From a checkpoint of a small spectrogram autoencoder.
Model: encoder norm batchnorm, decoder norm layernorm.
Data: 39062 training examples, 30.1 epochs.
Rows from block 4 of the encoder of a small spectrogram autoencoder, named by matrix and row number. Rows with one number belong to one channel. Each number is 500 + 40 x the weight over its row's rms, rounded and kept within 0 to 999. All counts start at 0. Numbers have three digits each.
Before each channel's rows are labels from the 100 clips, of 14976, where the channel reaches its highest value: "strongest on" is what is common among them. Only what is clearly more common there than usual is listed. The data: simulated sounds of rotating machines with and without faults.
# convs0: expand pointwise conv (encoder.blocks.4.convs.0.weight, 256x64x1x1), inputs 0-63
# convs1: depthwise 3x3 conv (encoder.blocks.4.convs.1.weight, 256x1x3x3), a 3x3 kernel
# convs2: project pointwise conv (encoder.blocks.4.convs.2.weight, 64x256x1x1, transposed), outputs 0-63

strongest on: muffled (low-pass); quiet level; piston engine
convs0.197:470550416538518547503596532477545530540455555504541467464532503481440465486473509502478538515485466501515425450409438499490546514468535550485520506454411579491479477566517490487500546488490504
convs1.197:486520505565579492520526453
convs2.197:469492484477475476462481441590455461498478454482503470506516549430519450533470508470405499577497474536513447496454444420563488566528458522544491480563472454483551546516481465507533446498545504

strongest on: muffled (low-pass); quiet level; piston engine
convs0.249:492503467540490563545531504486511500586518517492491489571509478477536500470507491447566535518449501497505447436498417530534544553457553540459562572523472561439476591540482475518438482499546499
convs1.249:513489498524610518480476489
convs2.249:477505448466423473490449441495447438527510489501494548543527517478514449497494475418466538548521453518547454451430423440451450515516504517503457543546507447463545567557477440521504449489496510

strongest on: compressor
convs0.121:545539466574501484514511505532524474480581441494420500507484468551500520587454416527501536529397501502470545499514490519475491524491486471483525480422503498546428484506492461477410533558533533
convs1.121:488529531436410499505496517
convs2.121:505516464473510524516457510507398476561490507482482507420530522392454476482468551501489510511541460501544474490477573459565539544540486575591512447506545454540492525486483514534509449509524561

strongest on: clipping; text has "clipped"
convs0.13:522435549572526515459519495518481505538560446462546517500455568522515536565446442567474466515446575480461510555494504567450510481484491459517527477487479536522459508554518516443420516530475572
convs1.13:502518471581552453499538480
convs2.13:502494502537489505493533476505521548428520452525502451542475536561477508555522477513451370495532522501408499461508497508405468454503424491408471503426479525510516497535539538512540500454503498

strongest on: clipping; text has "clipped"; turbine
convs0.141:487509542487499529497465555539475543465498514526555541513566502543539486480427445462502477454554458497452524518494584508560467575510486524488524518513578475540394450437500422468475517511523534
convs1.141:494505490514614514511478486
convs2.141:493453562541506533476483462525569535456484467484475416505460494536448520504469456497484440458651513515463474467530506496433445478510466473475493517463495502441462433479523474482561499472556499

strongest on: muffled (low-pass); quiet level; piston engine
convs0.40:469459503447497500484563587508518497503474534435507486516478450478510449451477545479496495439573484452548462530455465469506542528517474531474540450495453510495554467525400580464433474441442502
convs1.40:489503488571559573502504485
convs2.40:471529466439442459461469490509485460497555452465497527513504525447530448557413478486457502523518475522545429513453475424503465562541474541516478516549415481492552541550430466536458465482540535

strongest on: clipping; text has "clipped"; turbine
convs0.85:514540459455453508518509582507575482572457546457507584478450448517528537469456457519534421495509511467508527480573485526540513549501481426435509497486516496516464481520506437474462455447480575
convs1.85:506562557550533511536543522
convs2.85:544500533510494490488551457478482553435504480516485409491461533493453480490508458524526432523567500544460498420519539485422398472508524478432468562472475527461509462497516496543596480454521502

strongest on: muffled (low-pass); quiet level; piston engine
convs0.191:544487451506564516567531537599507492505496479462506519483600507514553495419456502545500468500547440531461502541512391498532557478462539531474517462504498522484525524518488502485404538521450512
convs1.191:493545449556542565513484490
convs2.191:486510443479484490480516467575501430501546404484575524556483488471500442516462508504448481536537479556531517472487483505537462554502484494416439567531487557476567488534492492479456558467582525

strongest on: muffled (low-pass); quiet level; piston engine
convs0.154:464442584527499488471583528522550540532497534504471469517495470491495512431479512478572623502507498484511430558468540501515588484478527503446603463497471527507533523523527500451466507478514476
convs1.154:515516450540585550507493507
convs2.154:465531462463471469453442459572490480510505460444531521540457501484557448542427472480452519538524466539532481462462451437468482543526453538479471552550451455444547545552454459555491466474532546

strongest on: compressor; piston engine
convs0.218:424432497503493558496437505499535480406560491524518533516476495525431480545519396432512511456590512491529467503534500427510516549557525494546513491540535490481465463518533550516502537482449460
convs1.218:472426531457503554493452512
convs2.218:489558463487497521593565497524574490538494506519546536515474536504556496575487389463514490514510480470549467442532588451565504482463481536515550496527498459476464549493459464564547524501495473

strongest on: muffled (low-pass); quiet level; piston engine
convs0.177:411467397447492513543522550542515511547417521483512522506472521448516480468516458544496540494506495503521484530393430521543505482495508572474551532513538570473491536534494496505472471451454430
convs1.177:483504502528599531478524462
convs2.177:463556463464450475440470458522466486480527457466560513519493526421526436510454499450453538510532470537560431507479445438482430545519449585512480507544472466496551549546465467510536486454530527

strongest on: muffled (low-pass); quiet level; piston engine
convs0.227:508488525522434485466491508541510512497502543573497515514529529531492488503512536444512586500494447457554429473454569489575576458488519472461467475521512596488529446579429489505458530466542457
convs1.227:503487512496615480493483506
convs2.227:498519475488464473421488440543466486470528464473533517534497542478490472524475473454457549513529486539529430445440451456518477524542462524471403538522463458476576532565448459583517471471555522

strongest on: compressor
convs0.251:525518493555525473540558561569510490534478500531496527439584458512556481546462516499532483526536532522525457517556474456557489511452462522516431491411493504531489435457401481472433482542479521
convs1.251:455467501434507429468516477
convs2.251:415600487418468516485390515491485492509487487483449529475551508491450535409476457461532551496417486490515503563439582521497461501477472486503504510545485494553545519483510486517519518518543515

strongest on: clipping; text has "clipped"; turbine
convs0.74:521523499521461528481542539516573542532537482510578544485529447461503531472456468509488458517479483477400557572522556455510488531472471523549471439424501461520445516462440465477460436570511520
convs1.74:524525518523474505454407470
convs2.74:471472493486522503465565473442506424554467555511483460444464531482527432490486598488461517462518545480578500500537422482424538566485497502465583450489504462506518498472420500511495462535498491

strongest on: muffled (low-pass); quiet level; piston engine
convs0.161:456457473498563503563534453532412473605450532588455481515450525474525520484492542452563561529514477482513514507473532561543536531500541478492549535551517537508482515542520468476476534430532465
convs1.161:497519492510583565494448498
convs2.161:491503435460460444482466474520461456486554427470499530552534518490514437528448467474466521525543445550558466458449475474515452523571451576512457529520462477435556557561488464543513454489517509

strongest on: muffled (low-pass); quiet level; piston engine
convs0.66:445514470468483530508557518491483509505459509540492427529505520469532527484555511513535578493502478522497455494442429548522612415498547516452543564538454583517544532525521530454491454497442497
convs1.66:486511516534604533483490481
convs2.66:471524439502407402488467453530473491536513474488508522607510551433552474557471490489453541526507435501531465469520428489524467517542473503513472534539485479466562557507459499558487504499566514